config.yaml
image_size: 48
color_jitter: 0.1
mask_ratio: 0.6
encoder_fused_qkv: false
beta1: 0.95
lr_schedule: "cosine"
Rows from block 5 of the encoder, named by matrix and row number. Rows with one number belong to one attention dimension. Each number is 128 + 32 x the weight over its row's rms, rounded and kept within 0 to 255. All counts start at 0.
# q: attention query (encoder.blocks.5.attn.q.weight, 160x160), inputs 80-159
# k: attention key (encoder.blocks.5.attn.k.weight, 160x160), inputs 80-159
q.27 [ 72 134 113 164 139 108 114 147  84 146 142 165 152 112 122 174 122 127  69  93 172 149 132 166 140 101  70  81  96 131 172 138 133 168 136 150  70 176 151 135 150 160  88 149 155 142 152 180 115 161  91 109 147 160  82 105 139 129 138 158  88 148 163 113 166 153 114  89 121 122 176 136 124 141 100  79  65  78 137 140]
k.27 [152  41 155 121  84 121 156  73 136  40 117  92 142 152  92  83 118 206 153 133 105  65 132 135 112 115  99  86  83 127 114 132  94 120 116 191 119 106 109  75 100 123 148 118  87 133 130 170 154  99  91 131  77 137  78 127 126 141  84 129 152 144 126 135  97 142 114 102 131 172 130 108  94 187 208 100  77 132 176 146]
q.28 [133 124 138  99 172  92 157  92 140  98  62  95  72 137 112  93 153 106 167 129 111 113 124  87 144 129 205 169 141 149 159 114 127  71 131 122 174 106 120 141  92  74 188 184 135 110 124  50  94 100 142 152  97 107 116 129 101 153 159 110 119 147  79 113  86 164 174 175 137 171 133  91 116 139 110 188 173 143  99 113]
k.28 [105 217 106 137 174 129 106 179 113 211 133 163 123  97 166 175 136  48 106 123 150 194 122 118 149 138 148 169 170 126 148 116 167 146 145  68 130 152 151 185 158 132 108 129 177 127 132  98  99 165 163 121 177 120 178 122 128 105 174 123 104 119 125 124 152 120 144 148 112  77 133 158 164  70  45 151 177 123  74 119]
q.29 [121 125 145 106 172  97 154  97 132  91  62  98  52 158 109  97 150 109 172 131 102 126 133 100 132 127 198 163 141 155 169 119 134  79 120 135 157 131 111 140 119  80 188 189 143  97 137  50  90 106 132 161 115 115  98 118 119 171 162 107 102 152  87 118  91 154 160 179 156 183 127  77 133 124 107 176 154 148  94 102]
k.29 [106 219 105 137 173 127 106 179 115 207 133 159 126  97 167 177 135  49 107 121 147 196 122 120 152 137 145 168 169 127 150 115 171 146 141  68 131 151 154 187 158 129 109 127 179 130 133 100  98 167 162 122 176 120 177 121 127 103 175 122 108 122 124 124 152 125 144 142 111  78 134 157 165  71  42 153 172 121  71 118]
q.30 [105 114 127 163  99 168  99 165 108 144 168 168 172 111 120 147  90 169  94 111 181 121 131 170 142 125  59  87 100  97  73 135 136 177 127 143  82 139 125 113 146 188  67  82 114 182 139 180 148 152 131  72 110 135 103 117 152 103 114 184 149 109 183 131 190 114 114  71  92  77 122 135 116 125 140  66 103 114 158 154]
k.30 [155  38 152 121  81 131 150  78 140  45 123  90 136 156  91  83 121 208 149 136 109  58 135 135 106 119 111  89  84 127 106 135  83 107 115 184 123 105 102  73 103 122 147 128  79 132 124 161 158  91  96 133  80 139  78 133 125 149  80 137 149 139 131 131 104 135 112 109 144 175 124  97  82 187 213 103  86 135 182 141]
q.31 [109 126 148 121 115  73 138  97  77 151 142 148  96 164 167 126 117 108 132 113  76 163 129 153  94 127 117 139 170 113 201 169 125 136 114 175  88 184 141 149 131 106 141 166 141  83 157 167 106 175  35 166 155 162 100 106 136 163 151  97  56 165 117 153 117 127  72 137 143 134 126 151 176 137  79 129  87  81  95  83]
k.31 [102 178 127 120 172 113 121 135 147 129 128 143  86  99 163 161  99  90 124 107 116 196  80 162 159 119  82 145 162 161 115 110 222 177 102 126 138 156 203 172 107 182 118  76 164 113 150 153  86 143 135 132 115 161 151 110 188  85 147 128 108 149  97 132  75 127  99  96  76 141 158 162 165  96  77 172  99  98  80  83]
q.32 [ 92 112 100 114 125  78 148 118  61 139 188 148 227 151 126 158  86 150  70 162 134 122 152 162 159 130  90  85 102 110 141 142  46 146  96 116 120 160 132  79 169 150 116  65 149 154 145 194 108 186  89 142 153 128 166 115 146 121  63 134  99  77 139 173 112 118  64  94 105 121 143 198 119 155 159 120  80 155 174 104]
k.32 [126 108  70 111 112 132 151 129 166 180 172 134 173  88 129 126 176 129 191 153 132 116 103 114  88 145 157 133  98 126 147 152  94 119 121 160 151 109 143 131 112 190 116 133  93  96 161  95 159  59 137  74 208 143  91  97 153 140 109 111 134  89 136 121  98 116  73 144 174  98 153 124  97 165 162 112 113  94 165 158]
q.33 [ 72 124 124 151 186 125  97 163 118 166 154 157 191 106 115 196  91 152  89 139 185 134 101 172 119 133 101  52  81 116 134 174 104 160  92 112  90 195 128 103 171 175  97  88 134 100 154 134  77 136 123 135 148 122 150 102 164 143  76 163 156  89 163 107 148 128  65  91  95  93 151 175  83 119 161 100  92 102 150 152]
k.33 [ 98  99 100 118 107  88 173 109 154 181 188 174 169 103 121 116 160 136 195 153 132 113  77 117 108 133 105 128  95 137 122 158  96 122 104 149 102  92 170 145  96 196 108  87  93 100 158 129 188  77 129  71 188 152  67 101 132 134 107 110 117 117 124 138 119  94 114 152 151 109 167 134  71 156 154 106 130 130 172 157]
q.34 [185 120 133  66  86 113 158  75 125 127 149 139 157 133 145  88 127 122 106 120  87 122 180  95 162 147 161 184 118  89 166  68  89  85 180 110 166 122 126 125 117  73 179  94 137 162 139 150 174 157 121 149 106  96 153 114 159 121 124  92  87 114  74 163  58  95 125 169  86 136 135 111 134 143 129 185 130 173 130 122]
k.34 [172 164 143 149 154 169  91 171  97  67  83  77  87 145 138 157 112 110  62 117 114 147 181 141 138 128 171 136 156 120 149  91 170 107 148  99 164 157  80 110 179  61 162 185 152 160 101 111  56 157 138 180  87  97 192 154 128 135 154 140 153 128 148  96 120 176 125  98 120 148  98 114 185 112 110 135 121 118  80 101]
q.35 [143 155 131 140 104 198 130 130 170 144  59 140  61 120 159 111 140 125 181 155 135 140 116  60  97 121 126 160 121 121  75 134 178 117  96 141 100 101 100 140 117 129 123 137 148 124  74 135 150  74 185 101 122 177  97 184  92 100 166 145 168 154 132 101 174 132 160 144 137 124  85  96 132  79 123 129 201 126 125 145]
k.35 [ 58 132 147 109 150  88 102 104 133 127 130 165 104 130 127 133  88 143 152 103 142 154  95 181 141  76  62 154 136 153  93 181 151 175 107 149  97 113 143 143  57 129 111  88 166  96 103 186 115 150  64 159  89 110 138 150  95 161 135 143  88 162 104 151 108 113 163 128 103 174 130 156 166 113  95 131 134 151 117 116]
q.36 [ 54 153 125 174 182 144  94 176 139 144 134 141 144  96 104 188 104 106 104 120 176 150  71 191 119 118  97  55 114 138 118 204 134 167 112 143 105 164 162 114 139 182  84 113 123  96 135 119  67 112 128 125 155 122 132 119 126 157  92 153 173 102 173  78 167 159 104  84 128 128 159 166  98 123 125  90  99  99 124 143]
k.36 [ 90  95 106 115 106  89 171  98 156 181 184 178 165 104 121 109 160 139 194 146 136 110  76 117 110 130  94 127  94 135 115 161  89 133 103 153  99  90 174 147  92 194 105  80  97  96 157 137 193  82 123  75 185 155  64 101 129 132 102 110 117 122 116 150 123  90 119 157 145 107 168 137  68 154 153 110 133 138 174 157]
q.37 [162 133 152 133 111 197 125 132 178 133  60 134  50 114 167 107 158 121 166 164 137 144 129  69  89 129 140 161 131 133  94 134 179 112 111 157 117 110  98 148 119 120 131 150 121 130  87 107 169  60 187  84 113 173 101 167 112 116 186 144 155 150 124  85 152 120 164 161 110 116  77  80 134  72 118 138 198 128 116 147]
k.37 [ 83 154 169 145 155 100  86 113 106 106  94 149  71 152 131 141  84 128 120 110 132 159 126 156 160  99  84 150 152 150 106 161 172 152 120 130  89 141 145 126  90  81 129 113 176 107  87 181 111 181  98 171  67  97 156 165  92 118 149 152  95 164 113 139 155 145 183 133  76 177 119 133 178  95  93 144 143 168  97 101]
q.38 [152 110 121 101 107  82 152  87  98 161 188 148 146 154 118  89  98 117 101 100  44 130 133 173 180 119 105 130 164 104 108 123 107 156 171 130 161 106 181  98 109 110 129 131 120 142 123 170 154 197  71 151 142  62 211 133 128 108 106  75  97 113 117 172 123 128 100 120 113 193 158 158 194 171 154 153  78 114 124  96]
k.38 [171 145  89 147 116 178  84 185 129  87  95  37 108 142 128 166 130 121  47 117 122 140 174 109 133 126 194 150 130 118 166  68 156 115 164  96 162 159  70  94 176  68 149 190 122 125 112  93  93 179 162 188 104  87 161 137 128 145 148 127 142  84 156 107 104 152 101 116 150 119  70 129 165 129 136 132  92 124 113 109]
q.39 [ 62 144 125 166 174 140  86 173 133 147 150 149 174  95 113 200  84 114  99 129 164 143  87 187 134 121  90  59 110 130 120 191 112 172 120 133 103 171 156 104 157 183  83  91 123 107 139 146  78 135 122 133 150 125 153 114 140 152  74 140 164  88 173  98 153 148  77  78 110 127 155 182  96 126 136  89  88  99 134 159]
k.39 [ 95  96 101 117 105  89 171 105 156 180 186 174 166 102 122 112 160 139 194 150 135 111  78 117 108 131  98 129  93 135 117 159  91 129 104 152 102  90 173 146  95 194 107  84  96  96 158 134 190  79 123  76 188 152  66 101 128 133 105 110 117 119 121 145 120  90 115 158 149 106 168 135  69 155 155 108 131 134 173 160]
q.40 [183 136 131 135  86 156 131 128 163  95  90 108  65 148 186 110 155 133 205 128 112 109 152  42 117 136 125 182 138 117 109  94 166 102  99 142 112  66 100 124 132 117 129 150 129 134  77 153 178 104 147 105 113 192 107 181 128  99 162 149  85 138 124 167 146 108 141 160  97 101  60 113 158  93 126 136 191 125 135 112]
k.40 [122 155 152 153 168 121  94 146 116  90  81 101  65 151 132 149  99 144 104 113 126 163 123 133 143 100 127 145 148 154 119 142 189 134 138 137 102 167 140 118 111  65 140 138 165 107  86 153  88 177 112 193  56  93 164 165  86 107 157 171  84 161 126 121 142 144 175 145  88 158 127 118 188 105 103 128 147 146 104  95]
q.41 [194 117 131  95  80 112 165  88 118 107 110 107  90 162 134  58 168 133 163 119  78 110 166  77 135 141 163 198 158 127 136  60 142  87 147 114 150  88 103 148 102  78 168 158 128 155 119 112 184 131 136 131 100 138 109 141 119  98 172 102  79 165  88 161  98 107 175 173 136 138 111  73 164 135 118 164 160 150 123  99]
k.41 [162 160 154 140 150 167  85 153 100  74  71  79  89 154 134 144  97 117  62 107 123 145 179 138 147 126 157 127 163 121 141  96 164 127 152 103 153 166  81 110 162  64 148 174 160 160  99 121  67 176 134 182  68 105 191 155 128 122 152 147 139 137 139 109 136 164 139  97 107 148  87 122 187 102 101 147 124 121  82  97]
q.42 [ 99 129 107 115 133  69 133 120  58  95 181  96 212 136  98 148 105 139 142 142 145 121 154 186 157 126 137 115 101 146 165 151  84 131 111 115 144 180 155 110 151 126 147 111 177 136 174 138  70 170  75 170 124  79 142  80 122 137  79 151 108 101 120 138  97 136  93 109 174 122 191 175 120 207 123 135  66 125 149 106]
k.42 [182 121 106 117 116 166 152 156 128 110 159  86 168 127 140 117 162 146 110 121 111  91 178  91 102 153 170 111 108 106 156  79 117 100 135 137 187 130 104 134 166 119 152 174 124 174 158  70 117 118 149 117 184 156 104 103 179 146 127 138 212  98 156 133 138 140  71 109 171  73 106 106 113 156 155 117 113  89 126 128]
q.43 [ 75  95 104 139 170  67 121 145  88 173 192 120 194 119  84 160 107 140  57  85 123 117 113 191 139 130 103  69 131 128 153 145 101 158 147 110 129 153 149 118 137 158 111 119 114 104 173 124  92 164  73 158 169  89 164  83 165 127  96 112 135 115 150 132 128 114  99  88 115 144 185 155 117 158 158 101  56  93 132 134]
k.43 [125 102  87 118  88 105 174 119 150 181 183 153 179  95 125 123 168 127 169 160 129 113  95 113 113 148 137 122  94 123 134 131  90 118 123 134 124 103 155 144 124 194 112  98  82 120 171 107 177  90 150  75 200 158  72  86 149 136 109 102 132 103 133 126 110  92  90 136 160  97 152 143  55 156 160 114 119 116 166 164]
q.44 [195 116 135  87  77 114 166  83 119 104 109 111  95 161 137  63 170 137 160 119  81 110 169  78 130 134 167 196 156 130 141  64 132  83 143 119 152  84 100 148 101  73 171 156 132 155 116 122 188 137 132 131  99 135 111 142 116 105 168 103  85 163  82 163  87 108 165 177 140 134 103  80 159 133 118 166 163 152 124 100]
k.44 [162 160 153 140 152 166  83 154 100  75  70  79  89 153 135 145  97 116  63 106 122 144 179 138 148 125 159 127 163 121 140  96 164 126 152 103 154 166  82 110 163  62 150 174 159 159  99 120  66 175 134 182  70 105 190 155 128 122 152 146 140 137 138 109 137 165 140  98 108 148  87 123 187 102 101 147 123 121  82  98]
q.45 [193 119 130 100  78 124 163  90 127 105 110  99  78 165 140  63 167 132 167 112  67 102 163  74 140 135 159 200 165 125 131  56 149  90 139 121 149  77 109 148  99  80 166 159 129 158 114 114 172 124 134 127  99 140 103 146 114 105 171 105  81 169  91 166 104 109 179 169 144 149 103  83 161 140 116 162 160 143 119  91]
k.45 [161 159 155 139 149 167  86 152 100  75  69  81  89 155 135 143  96 120  61 106 123 146 178 137 147 125 157 128 164 121 140  96 165 128 152 104 153 165  82 110 160  63 148 172 162 158  99 123  67 177 131 182  68 104 191 155 128 122 152 148 137 138 136 111 137 163 141  98 106 148  88 121 186 101 100 148 125 120  82  96]
q.46 [ 87 111 114 129 147 124 161 107 100 178 138 151 137 171  57  93  99 128 106 140 134 109 115 182 130  84 102  84 135 176  98 187  54 162 116 130 131 129  89  84 124 145 107 132 127 134 115 139 110  58 109 175 151 108 188 145 113 167  87 133 179  99 143 101 141 134 115 110 117 192 118 143 183 162 147 119  79 157 146  97]
k.46 [ 94 122  70 105  94 135 139  96 154 175 184 140 141  97 127 108 197 104 184 141 167 129 127  93  95 148 114 150 106 134 152 147  80 155 118 159 167 124 141 140 108 194  80 131 110  96 163 134 177  68 146  69 175 140  78  94 143 102  91 102 129  78 130 131  97 137  85 139 156 102 121 156 122 143 136 125  94 103 139 145]
q.47 [128 145 152 143 110 193 115 135 190 127  70 130  59 119 115 109 133 122 221 153 131 135  81  82 105  77 129 152 141 141  77 152 206 116 114 163 118  72 144 129  98 132 116 126 142 133  56 127 148  74 174 119 104 144 104 197 108 113 163 141 176 140 135  85 178 126 173 167 172 129 115  73 150 110 122 124 193 131 144 131]
k.47 [ 71 119 131 125 146  92 100  96 135 175 152 157 115 117 120 126 127 148 138  92 181 174  98 166 115  60  66 185 128 150 101 161 133 176 102 142 120 123 164 151  71 121 110  97 145  89 113 186 132 153  65 171 121  92 115 142  54 149 147 141  86 176 106 164 132 103 153 147  85 138 142 155 148 105 100 132 145 146 129 115]
q.48 [113 102 122 115 148  62 121 124  83 109 194 107 199 138  94 146 116 135  79  98 123 120 148 194 166 146 130  96 132 131 179 126  80 133 167 117 168 151 157 106 130 127 135 114 105 128 180 119 108 179  69 152 129  72 155  74 154 161  90 114  82  95 122 153  77 126  94 111 109 134 167 165 127 181 138 132  57 127 134 102]
k.48 [206 135 115 150 121 166 147 164 122 114 120  92 141 130 135 131 159 119  93 147 118  98 160  67 114 178 195 108 108  96 160  67 127  79 143  99 146 145 115 115 203 121 146 175 102 165 147  77 130 111 197 116 162 143 132 112 159  91 119 126 173  92 158 107 154 150  97 133 143  97 129 108  95 138 160 120 127 101 130 135]
q.49 [ 62 135 122 154 178 137  93 165 126 151 149 154 174  90 116 197  88 125  93 121 178 151  97 187 121 120  97  53  93 126 132 200 104 169 124 142 111 173 150 104 156 174  91 103 127 100 143 140  78 133 120 131 160 111 148 109 139 156  84 150 171  84 165  97 146 151  77  82 107 111 151 176 101 124 139  94  90 106 134 163]
k.49 [ 95  96 101 117 106  89 170 105 156 180 186 175 167 100 122 113 160 136 193 150 133 109  78 118 109 131 100 128  92 135 117 159  90 128 105 151 103  90 173 146  96 194 108  84  94  98 158 133 188  79 125  74 189 152  65 101 129 134 104 108 119 118 123 144 120  92 115 157 150 107 168 136  68 155 155 107 130 135 174 161]
q.50 [198 138 151 111  78 187 141 102 167 119  90 152  81 149 186  77 129 133 188 151 115 136 157  56 123 160 136 192 125 109  95  94 151 102 114 133 108 109  85 132 133 107 147 134 128 151 103 147 185 108 181  91  98 180 104 155 118 104 164 141 113 132 109 134 122 120 137 157 113 114  67  98 137  85 132 157 187 146 127 131]
k.50 [145 163 168 138 165 154  85 148 108  73  71 104  80 158 133 142  93 123  86 100 126 142 163 146 146 114 123 133 164 133 131 129 172 123 132 119 129 153  92 108 136  61 150 159 174 135  87 145  72 157 111 180  52  97 196 169 112 129 144 162 121 143 124 117 130 165 160 119 102 174 109 108 202 104 100 148 139 136  89  90]
q.51 [138 166 111 128 107 159 135 136 145 117 120 145 137 100 209 151 117 127 126 169 158 127 142  57 120 142 109 159  82 102 120  89 133 118  84 109 100 108 102 115 178 139 126  85 171 140 101 172 158 130 176 110 141 174  97 155 136 101 119 184 117  98 131 152 135 111 112 132 130  86  95 124 112  94 130 125 168 153 142 159]
k.51 [ 97 127 116 131 181 110 156 120 153 147 127 165 133  94 125 122 114 156 194  94 118 133  63 145 126  75 105 143 110 175 126 194 139 134 121 195 155 128 192 110  45 163 134  86 151  95 113 139 103  43  87 118 117 114 140 142  91 127 103 163 116 132 123 131 104 143 145 151 113 149 201  88 159 144 131 116 154 123 163 165]
q.52 [183 156 149 126  88 199 120 122 180  73  66 137  59 108 176 103 159 115 196 151 143 144 142  69 111 137 153 185 118 127 112 114 171 100 118 158 132  90 114 144 120 102 143 155 131 142  77 129 161  76 173  96  93 163  73 176  83 147 164 142 125 144 110 124 128 137 169 164 142 104  79  98 138 102 104 149 199 131 122 139]
k.52 [124 153 174 144 166 140  90 134 103  79  76 115  76 157 135 134  86 130  81  96 128 145 146 144 154 100 108 136 151 138 121 130 170 139 131 121 121 152 113 118 133  62 144 143 180 137  84 155  79 167 102 180  58 102 174 169 105 117 146 161 121 161 125 131 151 158 176 125  87 158 116 123 196 102  93 138 139 146  90  99]
q.53 [207 134 143 117  76 148 135 105 164 126  97 106  80 144 177  89 150 137 196 136  82 115 132  55 123 140 133 199 148 128 106  65 165 102 111 111 122  85 103 144 120 105 147 139 125 148  91 149 186 100 147 102  96 176 110 167 130  90 175 123  79 158 109 159 128 105 131 162 120 126  83 122 139 105 124 151 184 110 125 123]
k.53 [150 158 163 137 160 158  89 152 110  79  69  87  80 159 136 145  89 131  76  95 123 151 159 141 145 111 138 132 164 133 135 113 173 129 139 120 135 169 100 109 142  57 144 160 169 145  90 136  72 170 114 188  56  95 186 164 109 125 152 160 120 148 128 124 130 155 153 115  98 154 105 114 193 101  98 144 135 125  86  88]
q.54 [194 109 134  92  84 114 169  83 127 115 108 107  91 164 125  56 166 141 163 129  82 104 162  72 133 135 166 197 158 125 130  60 137  84 144 111 155  89 105 147 102  76 172 156 124 155 120 109 175 134 139 127  97 133 111 138 121  96 171 107  91 167  85 164 102 109 172 176 148 133 108  78 157 134 125 168 163 153 130  95]
k.54 [161 161 154 139 149 167  85 152  99  74  71  80  90 156 134 144  96 118  61 108 123 145 179 137 148 127 158 128 164 120 141  94 164 127 152 102 154 166  81 109 161  63 149 173 160 160  99 121  67 178 134 181  68 103 192 155 127 124 152 147 138 137 136 110 137 165 139  97 108 148  87 122 186 102 100 148 125 120  81  96]
q.55 [119 136 108 108 119 104 144 133  95 102 164 101 201 122 193 167 114 151  76 165 198 114 172 135 125 157 101  75  83 112 142  90  41 119  84 101 125 155 102  95 185 141 122  85 137 163 137 172 111 140 115 135 121 142 130 119 137 149  55 169  87  75 131 187 105 100  81 107 112  69 138 185 110 122 152 120 120 153 172 121]
k.55 [135 118  93 131 138 136 174 120 162 180 152 152 170  82 126 124 160 134 195 155 130 120  78 125 100 162 161 142  96 131 164 160  92 110 119 163 170 126 146 118 104 183 132 113 118  96 157  74 145  48 129  61 211 135  93 104 136 128  99 133 130  99 139 125 101 130  98 146 151 110 176 101 126 161 152 126 139 105 167 164]
q.56 [115  92 122 116 133  80 101 127  77 104 184 107 210 139 101 159 121 142  74 120 105 158 156 209 179 174 130  88 138 126 172 172 106 123 157 153 152 140 159  95 142 127 137 120  87 112 171 116 113 161  70 133 135  95 125  87 135 180 112 106  98  79 122 134  71 141  94 113 139 154 148 162 125 184 158 140  75  89 135  79]
k.56 [197 136 147 161 134 132 111 176 116 109 105 106 121 135 152 148 129 117 100 160 104  83 154  73 132 173 202 122 120  77 148  93 142  70 126  79 116 140  88 107 197 108 163 180 119 138 127 103 117 131 177 145 139 141 166 131 155  81 118 119 153  94 170 115 168 137  91 145 146 114 105 115  98 144 150 113 132 102 109 140]
q.57 [174 157 154 119  94 155 141 123 137  96 125 136 147 147 201 110 101 124 148 137 133 105 177  49 143 177 116 188 102  71 131  82  94 126 110  92 124 118  90  97 146 127 131  92 137 158 107 174 184 142 151 127 109 153 134 148 145 122  96 157  81  87 123 193 109 117  90 154  74  86  96 121 134 112 130 144 157 173 144 126]
k.57 [149 146 116 147 189 153 116 161 119  67  77  82  74 145 130 130 108 152 109 100 125 140 150 132 115 114 142 134 127 164 140 142 196  94 141 156 145 162 128  94 113  82 145 177 152 102  86 121  86 113 107 173  65  95 181 168 104 138 142 174 116 122 149 102  99 176 150 150 110 165 126  61 225 125 127 121 157 123 123  95]
q.58 [107 172  90 110 106 113 138 133 125 115 158  84 198 113 187 162 129 131  88 164 192 128 162 119 121 165  97  81  79  99 127  76  63 126 106  92 123 153 108 101 160 145 118  95 159 144 125 176 111 145 132 141 129 130 142 130 154 152  68 171  86  81 132 175 117 108  84 114 125  96 149 161 103 106 143 120 127 141 169 133]
k.58 [124 126  91 133 142 127 184 119 168 178 159 157 161  77 132 127 162 131 189 142 126 121  65 130  98 147 149 166 105 138 170 159 108 114 110 165 171 129 168 125 107 181 135 108 118  89 153  96 145  60 131  73 205 127  84 107 125 126  91 130 127 102 145 135  83 129  98 158 150 107 192 100 125 155 146 124 141 121 166 159]
q.59 [140 159 130 138 110 190 141 130 168 157  63 150  66 132 171 113 142 121 173 166 132 132 108  67  90 112 128 157 115 116  78 129 171 122  76 129  88 122  89 144 138 131 123 136 163 126  80 138 145  68 185  98 128 179 109 180 104  91 156 150 164 153 132  96 175 129 158 147 143 127  92  90 125  75 121 127 193 129 126 135]
k.59 [ 49 123 136 104 138  89 110  85 132 143 144 162 110 127 117 122  97 138 167 106 129 154  97 187 136  82  62 148 155 165 103 190 140 178 112 160 119 107 144 138  45 139 107  89 159  85 111 171 129 145  60 138  92 115 134 142 107 163 140 131  92 157 101 146 100 120 155 121 122 171 136 148 174 117  98 138 123 151 128 113]
q.60 [186 141 128 126  87 192 120 120 183  79  78 104  51 128 179  88 147 132 181 127 111 121 152  59 106 130 135 186 137 122  98  83 178 108 116 161 147  68 112 140 104 103 137 173 115 136  73 150 174  97 154 115 106 159  91 182  80 129 169 128 121 151 114 159 135 103 185 169 131 116  68  96 167 113 126 141 198 120 128 127]
k.60 [128 156 162 147 160 138  92 145 109  84  72 101  78 154 137 141  94 131  81  96 129 152 140 141 151  99 123 141 149 144 124 125 181 138 144 122 118 163 121 120 130  57 143 141 175 129  84 149  78 172 104 193  59  93 169 167 100 118 147 162 113 158 123 130 139 152 175 129  92 158 117 123 188 103  97 135 142 143  94  96]
q.61 [195 124 136  98  79 111 168  87 122 112 107 109  88 159 143  61 165 128 162 126  74 109 158  73 139 139 159 204 160 127 129  54 145  89 142 107 145  87 104 148 104  78 165 151 131 157 112 123 183 131 137 131  97 143 108 149 116  99 170  97  76 167  89 162 102 103 172 173 130 143 111  87 162 134 115 163 164 150 121 102]
k.61 [161 159 154 139 151 168  85 153 101  74  70  79  88 154 134 144  97 120  64 105 124 146 178 138 146 124 156 127 163 121 141  97 166 127 151 105 153 166  82 110 160  63 148 173 161 159  99 122  67 175 132 183  67 104 191 155 126 122 153 148 138 138 138 110 135 165 139  98 107 148  88 121 189 102 101 147 124 120  82  96]
q.62 [114 123 153 125 153  59 171 101  81 142 154 135 129 134  73  88 111 142 185 148 169 124 123 184 154 146 144 103 109 134 127 159 104 133 118 108  97 206 130 121 170 127 148 143 162 140 172  90  74 105 130 125 113 133 153  84 162  49 102 166 177 120 125 114 124 140 121 111 141  93 177  96 120 166 140 148  72 129 141 133]
k.62 [183 125 107  96 140 168 124 118 112 105 160  83 131 130 104 122 113 113  79 149 107 100 194 123 112 181 145 103 157 108 159  63 107 126 130 104 179 143  61 105 161 116 147 197 107 192 179 107 135 141 170 116 153 149 134  80 177 177 140 132 140  94 132 125 117 108  68  88 193 154  89 102 161 129 135 157 101 111 138 103]
q.63 [ 65 139 122 153 179 137  91 166 129 145 151 161 170  85 125 196  88 119  91 130 185 152  95 186 116 118  97  57  90 129 129 200 107 166 119 141 110 172 155 110 152 174  91 102 126  97 143 144  83 128 119 133 161 114 149 110 135 159  83 148 174  88 163  97 149 146  81  87 108 109 151 172 102 121 133  95  96 109 132 168]
k.63 [ 96  96 101 118 107  89 171 105 156 181 185 176 167 100 122 112 160 136 193 150 132 109  77 118 109 131 100 128  92 136 117 160  91 129 105 152 103  90 174 146  96 194 109  84  95  98 156 133 189  78 125  73 188 152  64 101 129 133 103 108 120 118 121 144 120  93 116 157 151 108 168 135  69 155 156 108 130 136 175 161]
q.64 [152  70 144 107 136  84 157 115 142 183 165 113 125 179 161 105 192 167  88 118  73 131 100 133  48 109 128  90 142 100  73 117 126 105  78 123 129 169 109 142 128 135 139 134  85 118 185  88 106 132 159 131 146 194 111  80 219  92 138 120 129 126 120 122 175 132 107 132 105 143 156  91  81 105 187 135 138 117 164  91]
k.64 [166 115 120 152 169 112 164 118  86 140 115 179  92 132 151  99 107 149  90 114 116 147 127 101 158 186 110 181  97 150 131 102  65 143 142  96 131 178  91  88 144 122 192 143  77 146 183 162  79 130 160 159 145 164 167  64 100 130  95 160 125 108 165 164  91 105  96 122 101 132  91 146 144 160 159 196 100 146 133 148]
q.65 [ 65 170 145 162 138 133  73 174 128  83 154 125 149 133 143 183  82  56  99 137  99 184 119 199 151 102  91  78 162 130 152 155 178 166 125 117 122 166 149 164 118 174  83 100 106 149 190 143 102 148 105 150 123 129 153  70 167 142 154 107 108 148 170  84 142 149 100  88 118 184 141 110 101 101  64  84  76 107  78  97]
k.65 [109 112 110 110 141 161  98 163 153 141 112  49  80 150 112 110 134 152 138 115 112 151 166  74  92 142 120 130 150  82 116  97 172 127 145 126  76 116 130 139  93 103  69 178 174  94  83 137 171 155 131 126 105 142 111 174 121 171 184 117 119 154  82 161 103 113 118 181 214  88  98 145 174  61 126  97 159  84 128  96]
q.66 [190 110 111  94 141 117 157 111 151 131 111  89  80 129 114 129 213 145 143 132 114  91 153  94  26 134 169 166  97 117 116 128  52  75 143 149 130 171 103 143  92  85 167 213 130  74 123 108 117 163 137 120  96 112  95 131 123 139 116 138 156 146  96 132 100 159 124 173 119 108 125 117 144  92 131 148 169 118 121 136]
k.66 [150 142 155 142 125  87 153  97  95 115 146 200 169 111 151 153 118 104 119 143 143 110  85 184 165 114 141 125 102 168 139 168  92 131 112 129 187 154 128 122 158 149 190  89  78 159 176 123  80 107 114 144 159 102 151  82 127  97  83 140 134 108 172  95 146 142 130  86  53 172 161 112  82 193 125 166  91 165 124 154]
q.67 [129 128  82 125  99 105 132 118 152  75  99 134  81  99 114 119 170  87 125 196 101 182 140 125 145 147 130 121 155 150 189 157  81 140 185 156 148 143  85 149 184 101 142 161 107 103 134 156  87 132  74  81 153 163 119 119  84 166 133  78  92 167 117 126  80 197 133 121 166 129  40 170 166 113  54 122 100 105 102 160]
k.67 [177 170  93 171 135  71 164 105  86 119 185 157 145  81 153 141 158  56 104 147 153 159  97 167 114 158 178  98 116 203 143 152 141 104 140 130 149 161 191 144 140 136 152 151  97  81 146 113 125 103 105 139 158  75 151 100 133 106 163 127 168 138 148  44 198 157 164 115 106 135 170  93 120 152 112 140 113  76 117 164]
q.68 [ 96 142 152 154  99 198 141 141 115 214 136 151 153 158 101 139 102 145 125 122 100 108  97 108 147 140 107 159 184  65 128 122 111 134 106  70 157  85 109  83 140 167 119  95 117 123 118 127 149 109 220 112 127 127 136 144 162  82 113  98 165  82 149 145 193 124  67 109 150 141 124 131  92 139 169 131 160 179 160 117]
k.68 [131 131 137 138 103 186 110 156 161 129  88  58  79 159 110 122 120 158 157  80 100 148 184 100 104 139 108 131 161  87 126  73 127 105 144 141 107 106 112 128 101  97  83 135 169 161  86 151 137 134 157 137  61 169  90 171 151 154 148 108 132 145  90 161  80 134 113 130 186  75  79 148 164  63 120  93 146 136 113  92]
q.69 [160  72 151 104 138  89 161 113 150 160 152  97  98 181 167 103 194 153  84 135  71 123 115 129  40 132 142 108 133 108  77 120 134  98  80 128 128 180 105 140 119 125 148 159  86 103 187  90  98 151 159 145 143 193 113  78 208  97 151 120 136 135 115 108 163 135 127 140  95 165 143  80  92 102 179 139 138 110 153  82]
k.69 [163 109 134 157 187  90 150 133  79 144 118 187 101 142 152 122 108 136  99 128 126 132 126 123 160 166 115 174  89 156 143 133  72 138 122 113 142 192  97 101 139 110 198 142  68 170 189 154  80 125 135 159 151 150 147  62 111 144 108 177 121 115 163 134  99 113  93 135 101 136 112 149 120 180 143 195 100 144 122 126]